Rows from block 2, named by matrix and row number. Each number is 500 + 40 x the weight over its row's rms, rounded and kept within 0 to 999. All counts start at 0. Numbers have three digits each. After the name is the row's rms in percent of the matrix's.
# convs2: project pointwise conv (model.blocks.2.convs.2.weight, 128x512x1x1), inputs 309-411
convs2.0 101:531500504491509489459524496541445482523501567541514484486503479477487529536502529518449561560471514550485569425494443518412486575564480480507560525557500472545461547446536486455475452611579476487437582462508488500513498471471529496508483507475512504515477543468482493445498506479513536483506491512469521550420
convs2.1 101:560472538529468528524503523441390443453585558521536514489533519481440588555458541477515485499493469482493480474528433512485461502476539399501532522509491518502480369506521507529514514548532530472481504558500549525525447481541470538511529486478496525437487486512471484503484456449444529516484476488448541502592
convs2.2 100:444487495505542534519521491426547467516488551470473530488510491512447498431539514447414465545505490481533485449501490504426456478481470464555501526456478456560586494544494540493498578450468506509552494570524447477480480495514527462504439495518511478502482378529427513462552502479527461468490553470491515534506
convs2.3 099:510443546507407471476447511517469448532448547462512530465543432493584516510548485539613445506513529531526547436530457553615483437407630465473499473520528526553444472491567481482528546519515446463473510467475550492512538529437544470439540539547548534525523480447484486530468565526439492521460417536543531479525
convs2.4 100:476517507500567458470511470517491524588530473574502495508527470514471501517500498513510534492521487505562549509509507532424511535541388481454505458576491512506479465519495487509525505538436477490531454509464503475557505551492464521496453462536493507523538470496562532431467542472376459511500476468445576531499
convs2.5 103:434475496571478509449480517499435485533401521452427471553499474519512535442547482488508507484528528514519509541507529481526487463502541434573425456415497474475505448531570504537487441511524483445501454441581566511539535496512526518487501526493484552502544501579442489561480457435467494546504466526501542517510
convs2.6 096:542453509533538509424438509465437471443491531471569487484465505475450556507529481510480450446546540524493501608569550442494487440473468466494527478491528443525459492491550553474420555476591521446466526473529534520354491528525495473464464572545507482486514516510468507447474493508491543522521493528569499497513
convs2.7 098:492532550483545516531539522447521558426502472561549491493517515502504561386536526494421504543511470519528496445521452500488473426420451514507490468450525524516479490464410457543483568469451522438441423415476418477520483508497510479513471502455544491482528496540480490468456535531488580486482455489456550504523
convs2.8 101:523489529559432499532486463505486465476476462493485525510564564473562469498522499499546576557496474473465525443484503485536475406536494569499505498472484475511505581479600455504536475539433553511495512461512532522473477512565533454480518498501533501523481434459505523498450506560549435517494397505494533581483
convs2.9 097:528472529495544461523493500546535490537433499495552509464486405499546429456540480517578520490521409449573525491520547522659480478471474536518545502457533526531467456467437491542537490465493463554517519537499479450446490558459541500512538491510531445534528523454520505512547508512430464447460483467578471437498
convs2.10 101:531427446523521477553527487516508513440425456518553520525480475547450473474432561468483511549517483478512481513486457527562576474629468600466521498462518506501475467481474481494528501497480578495567489422499445479488480505496464361481543577515497474491490471534373477524501505616512537463525496493504517510528
convs2.11 098:485557533495512466561530548492483478541457554511500525534475539442547500516493565516506351439494459549509466382511544535481513479579446497520493542497465537457529539452572478522458540538499462460463548473531509496548509544442549559515508547542481486518494505481523521533530549503526445481484531501560449506557
convs2.12 097:529470472431508585523505543472406498532514480528503470552476444445561512493489530499534553530539513561442523457515498541580483454500598419541458493444467474479483429507530441491462474537532529480474468364556497439525404567505513493506499511456477540512465456517452521527515487501451493476521457470460517460533
convs2.13 100:479512557441556543525539567568510514538487567513534446501540476500432531490528544499530549500475461489535524410454436543490539501542470486460529536533504480467516517577471468525509439494508531541500494530475525511482512544486529560487492438595494544540494523512553483531525509467483443438570557522552467499548
convs2.14 100:474515487488519480514463546490455532630478514488487459516494513508534556516501529472480510487510496493463532488545525482576477480401515511484461548531440497483495574488480515561540432455484520442507508516487524462562532505518480491528409513526519538516528460527522466491554487534520446414470551558465535441500
convs2.15 098:458455478526476485483539507500505487527583418514492566499456485533551484528534508438494487508404522488478547513449579568526545503512522447468560463458537445438443489531500489525479488513548526500557553563504528513463473472510471531446455544404518560522474494449549498547547444426514531440492482533534524582525
convs2.16 103:499494467500539594468488514483439603463455534548508513463510522470476474575530538489553515499484478525512481467441567565479509460477491478511480346515496502520505591522555532515432514498494555453496483526513512519571569546473517480528587520568486542500500448539506535468554518531400466499480527501564495502457
convs2.17 101:490541535526462561606571580458540509526554599546577484537581528510467493522483550469444538534471527521534492509477536520483508539464489539477513550489513502488488500539506500541514502510453491497543496542526450486504441544400496511428466538504497488474513509477489574446472492518471522462516461492433498490483
convs2.18 099:530461501547477525531476499471468503472442596451522553504570455483509497547479482560514552521449512507513477458429498570368519496487534516487567467496480466527508526493499456514483463481483506517452528525443534447444476516526525533485513524536480460474457484471491534516468491440567517484509507511473504534426
convs2.19 099:512536475424476544527544545472508449507521524495538364524542483511618508504494465444483501547422500517478474485505511489589485564452531479443475546488558530557546442503492506515471509514460568480386434526485518547456502517476487481485534483474505495487540488412473529513462478514547539535506448509481532490463
convs2.20 102:541468528471469448502461499505520494503476530524578500435551479540524495498478504460557487466521469579512491517467499490446503437525585452519476519462502503450454483402490495504534603451472462539539508461477586471470491516529491480506472550459543470508504489517444540459422520503523487533483458484434455545534
convs2.21 098:481463494537512511527471499497537453522533494523457518525566478513472530428488502513562577501515524463486431553502546525556440531491419553547498539521523451569482515437474467506497505475499463460419490516535548534447447453531558364464464473510511566515476479512522496568470454444442470493492511535548453506474
convs2.22 103:524453525428514404495504433539490515487486453569538472447512521575492488514513511547511478470428523462490411414523506440446549530537543488528552479455468509505504443507449542486527508505486465495461484436476520469534511458503534587545511618376521528520518505594520570531515518543544477478496550480547535455541
convs2.23 101:457507510563479522572557478477457431394486531530514532468515567466571524504474572443576518443467514450462496540543475544474505423471471471458517469554493452518538530461521550444515524481545509438487480449511448525493464486490505479410535511567523483511586453487555513580569482465532532471501522492492488524428
convs2.24 103:546524514525493518489521490454446555493549500540504451516538468487540474466538521532490463463492497431507507483555516569608487503407531515542492500506446486510568509517530587588531442478521528544506470505503486475553511532421549498542505482501484504511530528448532449486518455431497496499555524545489530526452
convs2.25 097:490498528510469575550497571438482495487549483533580550506517484455437543473541413457462509448455483493460467468522491457449499499451439410467514481473499515550518468465458458421475544481576453494455528454484472577506439510509474400467526541426529447469589422477480492505442538511575534477568470516452571535504
convs2.26 101:555480525469514533537536419611515517481450503493426582451584512466581567525546474516520463467518549528504548497583506527494477475443594486537503513515518482522498450524419527497482506537531540491495506550477579477527468512486472455405510551522485470505522479499571506506495477499457558497499516531461511551562
convs2.27 103:484458492536465462525589482471500520459516519561547571506566446521498538514460594525489459465467494513469548491571460516535471445635530438479512489561410490517483401510483455473512468503451492549489469493500541470470485483464479554504489469489485540519474491454473495613468508489484563483448475464504529449498
convs2.28 104:487474506489495473474500497493577494547479518568463577550524545433532476498552512507469557418481466502470544552449502526455542469491505485503478512512462539467474467527474468443450485577529545514446471411461522510505513537529447479478489454570501433465539557472511448463454557488457533482462485502473562498514
convs2.29 101:570544475498497585494459482451404504499539519456443577479484529445482533540521513518537457471552494547497530566552480474549521550513521511533456463488475439397516517489561532555487565522561520485523563469546486533564525512414527498451447485501482564550441522556451475530510452499462513505474535528553547534430
convs2.30 098:447565571510502502549484488484459516509487521531427549524553485495508500458551500578465487480573516478536483542543549505560458590452516503477541549498490479522478540522397515468480413501509500545457520510469453467554444493439518494528542432504497534464516555501488540530479480596427522521504487492442506433549
convs2.31 102:502474510494466583528545545530507546508495543571391514439584572489445562431530487543502478535461455528487488526555419502352416483568499470483486510505512537500487546498543520524517510524514474526508453670527473513488427475463472515496521475504497473481434505468594503514487504472526532470485501491485515500437
convs2.32 104:626465515478450558509540524492501521518526448528510513494526462499497478504497509526446455489468471464515532479494487507535530461478485575504505517540530510549517551451494464463473532521548533479471494503489467499493523498492495607498517501462489546466551510455484529531456511460502502437432445478494505495500
convs2.33 102:456473462477505535573499526584531508413517536475488538478470449544399533436479517514441472521519406496523533521588554528508528491554447504515469434546530517578512497471468492496541513510520504540439509450463472544496508406530518427513521503508503443503455516554591464488535496564531579526491485485485451484574
convs2.34 099:426544503463568454526572589466539495485537515559477490538523529521487518434548471555406477468438458566431532585559473506396514493523436624479517493522482477485495492435596559428493465584496480554402480507452525477548508534477495500502502459488514539517534526471530563468499451422502550526460447536421478493484
convs2.35 100:486436491486463560464502493551419486503512539537472546475496469492489474583465438486512489473481533544479468475513490535494465480568501430516530507503560471485539490565463474467489476542431490495498517448515544550481452572506505453467482572511514464525450531535533527445460521437505443513576530478471460437565
convs2.36 099:557493472499464512491519451555490515415460463524510450475499525549535519451505465445406470478418533562452493503494512494503489469482533530420525498488596516491509541506441426523524519436478389533458496521485486548470485491486504550523510480440510543523453430538534524509534554493482513450500597503446505519453
convs2.37 102:436467476482494487505467542566509510488509456532410499489474483464510486511500467477498384553456441480500515409496562526416487462470471480513527459530462493483456486506473508507516508481472579513596448418522480509498478546522546459489504502409473529539522516452516536509565535428503462485526456506543509528533
convs2.38 099:521483517474528502505476533544474510457478553526586471509521524472494493474488559539459501463471469498511550590582435503479490477474581480454555547553528514481518522508526499414488497486618523502509557497412489532515502502544506605476545517469469519511553503519464546510485500519578507550497458491487480537438
convs2.39 101:563505493464517494505554512527483506485493553463394454446538491533362471502452520551488495453452497512495504470451496481414509544531509470530550570531484551472482453560506485484500544538577465550481455468492475507445544486490499523494493571579554501550437495482587548511443507520491548490468504511536511438467
convs2.40 098:552471465469481517544518484514477556496478540447555449429506459543542538441487507448544505506545539483462533487461464503507442483506504384468509552534530482521540476514530501525529408515421445543514522442665445480475510453474491490497423541470465459489483530574508483554505415551483539547481549510542515492524
convs2.41 099:472520505550492465474535459507545557527476522510460469472447475513494530492539518490510509520562446526515495549480508475552509531563464542485457537479535518476474613571485521575492540500470512509617518465494493484540572500451507505478467425496506501525507418507507534534525612521514509484453568495435528430512
convs2.42 098:492480502529503512530618497452549563514411441514519483517457519514523454518479479485519457515452468507452500507509517521464545489513521537503539449430485528549567530510442408475489435527537554534501481492444534496541446485467492477484459445485475433465451408503547491557550518506480504542511501487538445485477
convs2.43 100:538513516521479514465495551456476495550537485587486501480510538520548536575464507568485553469470471522545527466551462503417507490423561483523478571467512549477514502490533526525524510517521479491469496506439522505505494496504502514491468487555513491509505495431478534478501528507471532564495516505499457508460
convs2.44 100:488515494449500541515478496515500433415553468485542516497475542488484478535461431516514457456490467442416492496438471514489527480494395440450461446492460474460487467571426511538483540557539534535419514417484462583578449508539431473485415473469461437486509490533528489533478438477530505435441552510515503451488
convs2.45 097:529455527492494542539453396452532488435484486493494484461498523500492493522425482454481470413447458526461518517522481412513436534502479512442476530427466507534473480482566534471505500417474467451506498512525514461470527444488429524519471635469482486481493430438508498562497509551531386472374493493490557481541
convs2.46 105:588496461483548588456513461525456506473544475444524513529511458481488460466482494484457526439552461543448506493394505462553455652573537527486544458420475517503456548467497461491445460532545588457415509559445508547424499451481501486572545519481491523505504527457488531544483423591538502496518458510500509495508
convs2.47 103:522513504422531542504445494585522499445487477455511480449548535532491443505472460545569521518540489470453496477495519484492443508522505450468523465537505475489503401478496482510516422528501509493530436476531556507590540481529536521495473527475524496502508496573480509555536522512469476517474590526612514478533
convs2.48 102:517450485553462485436457497480449428535483507452532559555519501506550508535540556495494502542517459490509488461492530468552468575542547504543527503428485484465490540427561521512499516529529521467482481496478569473500534458573520526551545401549486417529525579534418516514542489458581494531507524499488541510438
convs2.49 103:495494541467486510491448475492498511520525480460509548520457489501413486480492498544490542542445476507543517492530568456546485568561485561498521474522480525523509540538495505557516470483523533454483503496393545469581499480507460452565490529525536434483523503456398585535556541516546424497519407509528543479518
convs2.50 099:494509478510476597519519568552473524576423430481523472478531485527425426472557454529555456554512463535557581528487513489443472428570525531493475510543496475556511442458535488453501443432450483484521484487536506557501492432436482545539496389458464570474445521519383554472525552459437545471546536464491496578481
convs2.51 102:514459507480481505417519566532528534496412476510546512505492508466480559489443545553513495545480534521568517553562475508510551482511507537474517507418460515569490450504444464492475472459563493472510458533611464489507516517447537537417537440520494446556514454543538495497520492514480511531521540523529483420547
convs2.52 101:497536402475503479435542496542498485566442403492504438480504451490502497454498501500526520479491485508553454493549468527486523494449534455500513521465502493499523487501454522475508522527531560559457445480464542490429480445483495502494522527545553562511420519507432547446533442502490496496573544510532497463470
convs2.53 098:496443460544563511496471440520456493434517502471468531500415414500434519421555547546531520561548525485515508549498471466529425543469543564508528502522401471525548451408516494471509433474525520472460478529509524488420442514555522511500560446488486504500527500496478460498524537488441485551527495498494494572499
convs2.54 101:514469461492532423497505475363548524478474543499489425526518455496467545496447500559537600492512490490507453511513500500445531467564535513506515454504476531501493441456510457506450530498541524478565494530497463478483524482488480467550511497501505550488464482465517471539504438521482398491504458510459464526493
convs2.55 099:509361453505519368534568541515460474476489510509499487513499516494541484473514462555498423412477441514514496533513479468503489482476532513484416526478458504468494542534472486439508532544569485516452563536499541487558504534536476514513467520599485472452479520495560476506507400482557512521433508501470485516524
convs2.56 102:479573527540502506516565555467494524576496520470492416493450457486450422442521493558495445478469503552524545415463604513426503524494494540461521387445445491494490487473517496566543514519421515505486533491463533532483556483480509450485543503512496470524567477440496498527443474580527519543496487533482592503533
convs2.57 097:536480482512477555484529484490398552558452561514501537514524539549497462493490545498554430458436463444524510439606435459554497457572539425488477482495515452467503415518533520506556524489497516504475549512488503544466476473421508554495507570556493491485487472474481477525507484447510509486494491527464490564503
convs2.58 104:532503495489553479517501531479457424485534437558508477541541497545512492497550511531566499513514500486548530530542446498532450463398575549558524501500488515482478538460516461524511488504514481458518513646394465526465502520430474477517501537565532483532511472466456486474497542464541567575409503521515492441447
convs2.59 101:523466518496524428501454526544507498527420422451450601503454496497508444489481543553547496517432517483529486614497499492576496475480503478503492453496481497477469483418537413436493574494517499490501565458436476443556504494544510491527510446468511424486536578495526550496554527524551440529467526544488479481523
convs2.60 101:462470476484547433512518512509554477533519489436526556515453520482463543502540501519486579505542516495502523555496587558408500520466484561460527517522535483538519616535463451471510438468514479487460546424526507562457531536546506459551418452502515439503454563445445516429474451477482545553466518500475516488496
convs2.61 099:469494515525521490503489487498532493542491470537515511528534488468454505593478461466486412473494480464478463407496538493471450514556515529529560443478494443426451484475500526552498503530489528556564434464533558473568459526517489525492527431575550542531527513479510452539468522483529584535510577517497529522502
convs2.62 100:475544486547455427501512453519591574505473476464514488423491499510505486483512469489473560521447515542545407580511466450448526513403441586469507461526431481481480523505448506540488464444446555535516466514459478546540514476418557634497466454544534523490515437566544527505500543512529470469515547513449505528485
convs2.63 097:551545511532486519535544513416508502532486523533464465480637524462564517434492577468502508526421507503528476465519507529551501503486503484459495471437459490590512514509525494480469472445555440521487515514430522521415522559516545499573567537505484516493581449497546506494437528548540458472475476505484468565455
convs2.64 103:540517487544523526500500487519444429469389490430530461502486514484518527547481584448438466549529484458445479493429606511557439566444541469436548534471512519602517484530445488479521544528505497524466567418533477484490506496472560478549510518509458498484459514480528504465453516478487386534481529488472526465477
convs2.65 101:520516493474521526464478487511562501522487476512486492504521540478483505509449495517454503578558487534467458536509489473547478522513428564536523501578536551489499471475607533416486505499513480458474551516567534513517587538512525604482566508557480534476505536456595527536500475541469456551475430492500485567525
convs2.66 102:515520514515532512485520510541489537535432430523556457503541491511548486505492562525473500468513481507519546521505438564544475446487578491506484499460463471498512530491588512446497505522480520487483568567478472469506464491434464535473544437479491521515482533476520526462525463490456523497477539478499556514517
convs2.67 098:501488468526577537427462497518523462490485474458507540579444492479436483453493496513490401568531501518473502530549580500545530525519441515463490497492466471457527466462507461577495499529531473528524461410546523510447522488458551478476490463576560390504425506516495493579481506448513462545517617525513492569583
convs2.68 101:456478419539501445477431417498537536486570518503513585477458464528463509525557460504560561564503504513493485529475493538570404517439556522508531599526503512563441484485523468585524522416493436500526513513563518474507509459486476499445459583549526487542468494511493489495530501567499467463434499462503450463511
convs2.69 097:500452537441527471425505522542488473494510545570482462485483536543510493482446560455485484470542508526515458419582492510568547512508503480513479503541447539591500434488508494516519506479463532542539540529501458478516504505488456506497492536551534492528447548525474522519514497367522471456475463494469525530454
convs2.70 097:506553510471520504500496531453539524588435501464562449507531476449498511573523546490464516485513467436559529583490482475495476489464558483473578456465551538509474470474529489388452626576487526472506468479485544489549546464398508463528555558485451444475574494541574465485452528436481523528519481485493544508524
convs2.71 105:593471409524445456484499525479457528472493570515532523483507500528465510601526580490541502509521503523585541418509514512473522462480525477499485537518554481532498522495556515546525499459548382516490525501592461551425471475398525509496500540495512507512459536549543528438481485496529507544506497532467441510463
convs2.72 099:484482485484482552486484483501449464492527493495504502532529570462489510534545499558417422478429448444497511536532495553486479565538491539501536546466496510514511528480489531465467548520535534486511497500481607493451451534486478429497526503529441513516547513457461550475496524484559476513554385516469507499502
convs2.73 102:550533527521484523505462548413571481517501475466559581512488474427501472482476487508515427487442496491475553523542483499478521435409486537478464558493527522479545439497507519488518487469550550519534410507488405458422489527433534535556511541468516508434484489446418509471439469476464470472512474508437483488463
convs2.74 098:416462496546511463521500513572585472431514554457438531449449481522517441491517535513579545594522449516414477479430484455503487524468443475548475532528491502497497486489465599512507597436487489488560438467444487535475448524476515431512473498409480496468537437536476522543514514520545518554444574517555567447571
convs2.75 105:510600521520494455430517495419516542648442512429505440453480453527576495560551496498484517494534546519532510509519544546547528494525469450588456527542507471533517458532479481522520483454533462488521518548413535478448521435445483509488538427487504507508515454484532429490541544380487409505467536494532529448519
convs2.76 103:489465481541446576482509498520388491527508531483493443525497509486484559474508530508476569464465547471497550475501558474597447540422468511602518538588502475488509531515567487555517400470488527445461474409506517500559563461519539541549486550514494511502497482446529469535474504503495434524545476529537579390461
convs2.77 100:503535521523461507516461431441496502605418575361449513545539550491580559576500444498499529455446558470438446514536442506537503469564522498555577543494491511542469521568476493463501561510523515518434511553457482485458501479493484531540567467455498480522499518530494484482492491510487546544496433473542431459396
convs2.78 101:488538522487453495467491577448592459494524397534478522521506546507549453543457515472497497507435548481458444488566399538495494501534531484496467433503557467470550588484581558571487518551473510545511497447428495480464510526472458447547518467571487466522532466442550491579471570486518509552504555522495431502455
convs2.79 099:502499490531484476489460488441501495531537503468578555511436495505555526460559525482479507484512514474556539498510522485442510469472410476436482470454488516451531542538463517504493522501541539464525549478523429450531526475519499478549434570591529515495451504495520461476488524507411507428523587433545466479515
convs2.80 099:466491534499474605538501497499338477518379528401532501507496448486491410552470516513520483517560513413447431447483542530586534517490543450571561510594504476508455488525545491513508546491514522494477456505527520538521487517473556538594576501441450424423498570467454530520542482512547524528464456517533618493505
convs2.81 101:501498467489510449510537544538500510531500553511515479513568549498440502585469553518489396423445513528540510542535446524550527512498459549452507495463495472506515526400473457481491450443510478542440538527408440436518524522545522549533576510496497392483565437471564501541457496521560525467482507485506492490476
convs2.82 101:508496489480515559533486478439594485514527489434511539492463519520491436507408464474522486428504494550514510422443539519493469502461497564568479480482519497524521521456525527471512399459483506505443519541496512547524466500549505530484467490501483513525452444430452493482493538472435560511544429493487510506473
convs2.83 102:509500519505506485465466493597576460436475525386497616538511485504494531593523463485463577504535491491469508544448509553416502508477550439480516518517455486502460503612532527529511476479463529578480497525536461545475565509506578546528531567556475546479447511434403510485480455475514516513518443528552500548461
convs2.84 097:516510492427491535530452455475517526448540533510494494521513538490579519481446508522560491505525503503546472545505513467444483468435519527502457453513483466504480536476471464467513454519459458431515495599544500516484502482544483575439480474439467540523423502469528531501515450492406449547476511489480541490422
convs2.85 098:522457502495442548489468491606489576523417467522443537496582515502498550561497507503544531498505541514530589503573518542548475451535516530487456506503508449458493462506503501475546480579507466461508481478463455426515498476498504588471435453524495515519480437444545512513479464532537562545522470513517482527497
convs2.86 102:504476486504517490501489510522516451535470507466490489490534466488542432470450479544490466458464462456431469449515453487456476509557475481587502455458486509504505450498495543520481506477497456486505481454499509465454571467504507455446439388515455585478505545465499503475478501504485490491552497469427574497439
convs2.87 098:496479455571454509534525498492443459493510487584454469544525456468500455464462443486429547560498497508514591498545493515482559488529426481413482509467500538494512509631450466509526512526479539489484494497503528532481472497458546572559552587562508495532448537487523520502473454551491475449465472500414495486477
convs2.88 100:518539560499503493535489385488532450523540512515445486477519561471388482514519518467523527524442491513509421486494514508464533526477538538501539523577539532535502558561493461502531457493452505464509502528478541481468515514492448539474430545452479534498560484448524493565530532464579520479503491428520494597490
convs2.89 091:516496528442532546466465518481534529479525496467468564510449540465531482549471453465451488529530493516474513380540489467513522607488544460482527498538537494500543532521540511505454523583559440425478502545595415531523496472522524560570616402538514512475495492517455542482470527479631568445500493517455432479425
convs2.90 098:549539545519488536531521458487510478529513473540466555464521557489472527486528556520507481482477514469480551447467456496543492375492576469486492447533486545533477421595458539476502504560497487476476524486451490517484490527492513502514528480572462464553513480515578454512489522590462582480529442495438469493465
convs2.91 101:440433452522514425456456537516514519444558524522532467504524442471471549492504484525515443453473455443516504536498540464454481533458438482519503496487490461428512531484480518500463482478568515456506516583436535412523502500475422502511447456510493518514528507436559488474495470517500472463486451524444512486497
convs2.92 098:515466495484471540498491462497415494465466515564501445504470514478537548519560534479493501511548574501449493482619547545454510501555538472485514494601518538456497520459437495619504444559461527508476480484470512515419467501467519524491519541500529455514550570534480524519484535420488443509484459497438518458508
convs2.93 099:522534486398524504498567488486468531566527527491514471474526481450456508512540468443473553563481529505516421483506465508453453514535481534499487499466517514512510458471576505504464470507553410493436494582425565500511507533527565572511564533533477529458480519509393499501491500539456455557490524475519468513455
convs2.94 098:476586468453501445436470510546476472561470499509530522526531530535485517514541554530487579498472514430486542540564525477545496492517463556497497469437549445493513410469481489449520555505517500441479461365516488466556428466502512484449481522478500534534508517445495573500454482517503488512508492499520488480463
convs2.95 103:515555575456508556523521477466431457536419467517451524461514494518485489472503537469620443529449480477479480528434498458576443418477391446423502502518578564515501446451402457536518559492369524468498490525407505548526482446486488471504438548430521524454469537531519492512489519553438544486441501463490530513502
convs2.96 098:567499456491464525500504519465561470499481524576489529519506536497538550465458526510488492470493556546505481498548404486433422477589571495582507509486513513483504472453456435532472535521587496541454514615531437486574506540452492566566483441502466518447511470556528545514515375460483603469498550498438455504486
convs2.97 098:551538544551511429510450591491552509431509494528548476492487431524510483475501543457559524494523448470531517485493504551454552548520477389556488508500598514481519550480520521494541499519449490497520545466505461535461547536478519478515559506524508542544468477497541530488523488488486463531456553512587556493496
convs2.98 101:503503526500524497455411455480449542465511478442426483450429479494550480491489520468507414492507555488399506488541487508524485595510514459503481526489572479519515551560478562483477462432441502482473543420564464494552416495504503428510537461474512540446556482510521534517516532491439446521456507528471530528464
convs2.99 100:502505458467474488538565539527410529472487536429528420461547499477425526551501507558531533527548473506472455450464503471579500432494533438535481552504429482441520499535472504530454519482502516506522492484535521525525490522545467516463524521465461538467540503511529465442487456435443517535530504505608456399511
convs2.100 098:530459546512471452516496511504598472522487493485506540528500438500547454514498505528484473520518515564506552512536461487501515477462585491522434516479463503495459519487537514518529466473533500545502480426513509556503538509538459558489477529518527394481559521489516490442500450525503527500470397503412454509456
convs2.101 105:478450466487549399438519509492457507321536552441479486514506493497549521455505466509538514456464484486540473498486527476527525554431410553565504526537511486505545522500456584562510447529581488538552488541592510460521536479500561552532527471513506547530506551505475528445500497504449510478519500485538543497413
convs2.102 102:554566533551465494562520508489580540517473469469498573528415511439455455478501460502488561466419467548460472459541517511552432511487492590505543518490481505511478433469520527480478488480519487454453524428514480549566461530529491497502557464452454526440488495498485558474516464572407538453514614491491579523527
convs2.103 097:538447491488515552501460491548548475448578482486444506476512450514499468548461501503416466518476535531510543531485471533462550482470528493489563526488509487499503453503462452461498474470508568488528433498474536557504475527501526456535536501507521373515504494477412514442520493487504444533565514490528500506479
convs2.104 100:491461546517527509535479513498486575456501499509512479535450484501503469455483512508536461428554476469536542512475515437556469531465504432414567513533479521477523417514518482426495492484463478476561495521479429530445530482468491511494520454499514521487505518490463529518472552459553446502450607526467569611502
convs2.105 097:499492462497545520484507544477501560609444527462524460477448515505525524509552525455517448500520505578446547482556527483565444486452497489563476514459492496510481440507504490499526482486547569525493472549461461518486499512494487518460467468420462556519438485466467518545505467506518460450510508478534490534580
convs2.106 102:400536436541473485499519488502441517554557554569437534492529533545508542529473468459440505505489457523494557453512493521561457541486466478472451474519504546491496504507544471425542514521478457503493518523465496486484453470438527484515487508526520474468524515491404565509477449513546463486474444531440454465363
convs2.107 095:501577543521479552571487517482524491518460425462499463443542502452498491516467506518470557561467519542555549433504475517321529502560511516520475476525566528523532561464496488375508440506486569409494543491473491481527551529506499529534485544472511419470508500515575534478457438493462531574511431493462469521543
convs2.108 104:467507497521482530503537521598536503461455424484499499469542423475478502562444530510464556561485483499523466411507546489541533559461463560551508505489473505583521456560503480456476508446506486443490439544560426478452482491498499507509599505438410474485513418498530563518490424547497510489510525455466501561520
convs2.109 100:573575544523471587536535497495466475467546467479432455502438528534572493514528500515475561558527495456464560497422512501579511503520540538509513457455511561494548530450520490479514483532562473463467534485481472455519429510542456464534484483463512450504521504466594450476541481517447523471534564506597527471531
convs2.110 095:509569505422529509513546488508535496546557498436498441527546486542500509498464532513468592511469433452502498428449560469438579507516468509480511532539503440545417522531572474493512410476481438460435530514382466535531501486445509497530529525523484481549594484501446485437478578458504533539471483495588556498447
convs2.111 100:527479531498493507493525544481504528536581506476530433458503473458472525425544501486469583517498486546569517544507517477540520498463517506506520511606519462499509490518458516528448488546458523554497502576475366484492457502475471543496420456433503487529436526523487512467496518521503492539493547493563513525499
convs2.112 103:474391491483458454504517532477485591460494448542457431487484430497531541526482495485492385514519474501625490457504545534497561554457549610548519567470462534484518523413463534512459543438491431486466498538472487509405520544488486563537503506531515457501543484511540513533452517429552490499471547486440545467529
convs2.113 100:507474481491513551510569493526436470573562510499489487507553483496519510525496511510472492470494501502583464488516546482477521525502585618473562496537567536496458551533496475500507492546568505474476428610469463491454465511476504489518470476500542505535484452525467577458457498537508491518456553502529565451526
convs2.114 096:517487511509541528542506473537512510497518538484558476514517528493422585475490525524438578517487477514482481456575473388454440466507445555459499495452446477505530572522542525466473543570487506462496521524516479462533531513542470495521461474499507574499492464529423468554442526446523576497483398529471488499480
convs2.115 101:521558542453476481493460505482484441517525499501448514453483559497378541556553494566549477478475557516495516495505519464554604504446548457513465519546589482486554436465535522517494471505479556448499504514505522470419534462493460523536486436542498517501481523473477464446541514438555489529497507474494485488404
convs2.116 100:539556529460435580495527481430444525540513529519455601448465530488569471500475493510505516478528494444475478472480433517482477478488537558594535497494480498532465501573540479494483450457539506495502482502571402544522471459542526477468627538538500572474497481378601493450532475503592523536520525484470471521499
convs2.117 097:553516498487543509525542510434473522558506497447518494516507516479520479546528493484409537490558526523471527472555462509522448585475507490471532556479507482532530508480517505490491432470477542518522489481481540495572499543517489487553559583582500475522486541475534489539538499550513509506518521508491505412463
convs2.118 103:472595517526537469478562537561475465500423532528413559514481530510475463510484544584505450522518455497523463520472574531572497497556448427540437501491511545520488515504486536516514529481516491496490499520499521482479492500566510467490484537523546447502504508532465488492572447475507430509484521521527494460560
convs2.119 100:502417450505484496472496504509513492473521515534466501480495525468475498489504527526562453450540459438502533506451559519414539521445518495521491501502491505439517508476417502531480480480479475422504508493515492503504538497495446477460513487498492475480471484439530509461484411555441581424481452494524519485539
convs2.120 096:433534510480485532516466432505535504493538498514493523552543489490423502550524487556497456527512524611487461436514541517539561451473474527531490499539502465526527488502568512520491420507529532464509478498503473494420492488445489493491516464505445455483533550482460556430417496526459557504521395502502459492467
convs2.121 098:557494506513519527481474530468475439577547488510518512485504478487465512457484510527507491463470503501475481474478484486477413465584540539572496512434472543471529485502497455420475534460498508478438484520563483492485477476603471442467507418481513493493533458499396464455457527536442491490438487457496498489459
convs2.122 100:603505515528528539482478522529539549539494486516483498451454537446514503469476518502471526414544544495516545441533521457420542581525553516495509479425471477542520570452404454526460471486541537598487430502529530503501466461490493452543480493538504558526482507529442463386471479439455420460536541471502535425508
convs2.123 102:459458469535469517445579514575538556493505492459512472480504440505556508527465431559543509461461575528501572556497443505470445484485548517541503512506501533479492456494509516455481499552542497558503489521513449439495510508518451477484481518495452505496525475529457467536472500624378561484508431488469478539431
convs2.124 099:508579529467514467532507493431519532478482546634505528528548481464480452494484496488452493538546539600597546438494470556591530463532518544460509548539504475521510554494590468504488488515486457547520483656450556481480548495411509476506578485555474437555500550534570511532525444444456423518478571510535498479415
convs2.125 098:451520555470516518522546492453415414506565553536503472507492463531499435540512488489587524522458437499518445524496427570561537557539511467502474496506558486481491474495447515502533524561450540463527482480452498419448511491514508452480478560560539556538497584544562470541510485478503492467471512514434519536481
convs2.126 097:566481479530466487483478460527530532568524531517475505486482530502526459501501436495552604491528497492500426519394531452482469523508540488543493548534513448490438492524427571469514552449543512505468483609506487509586554480547509497449479523505463533458499569437457463492496453471500500425537530536451528530474
convs2.127 103:475530462528526499446526441518440452553436556494583459476442466444528486473432515529536545518499492500472485529454510541534552467523485502514468441407445502571508509515422532504452489451490427498425539546586497503427553453572518419491478471519487482480458576449413437517487511450503515468454518529544447393523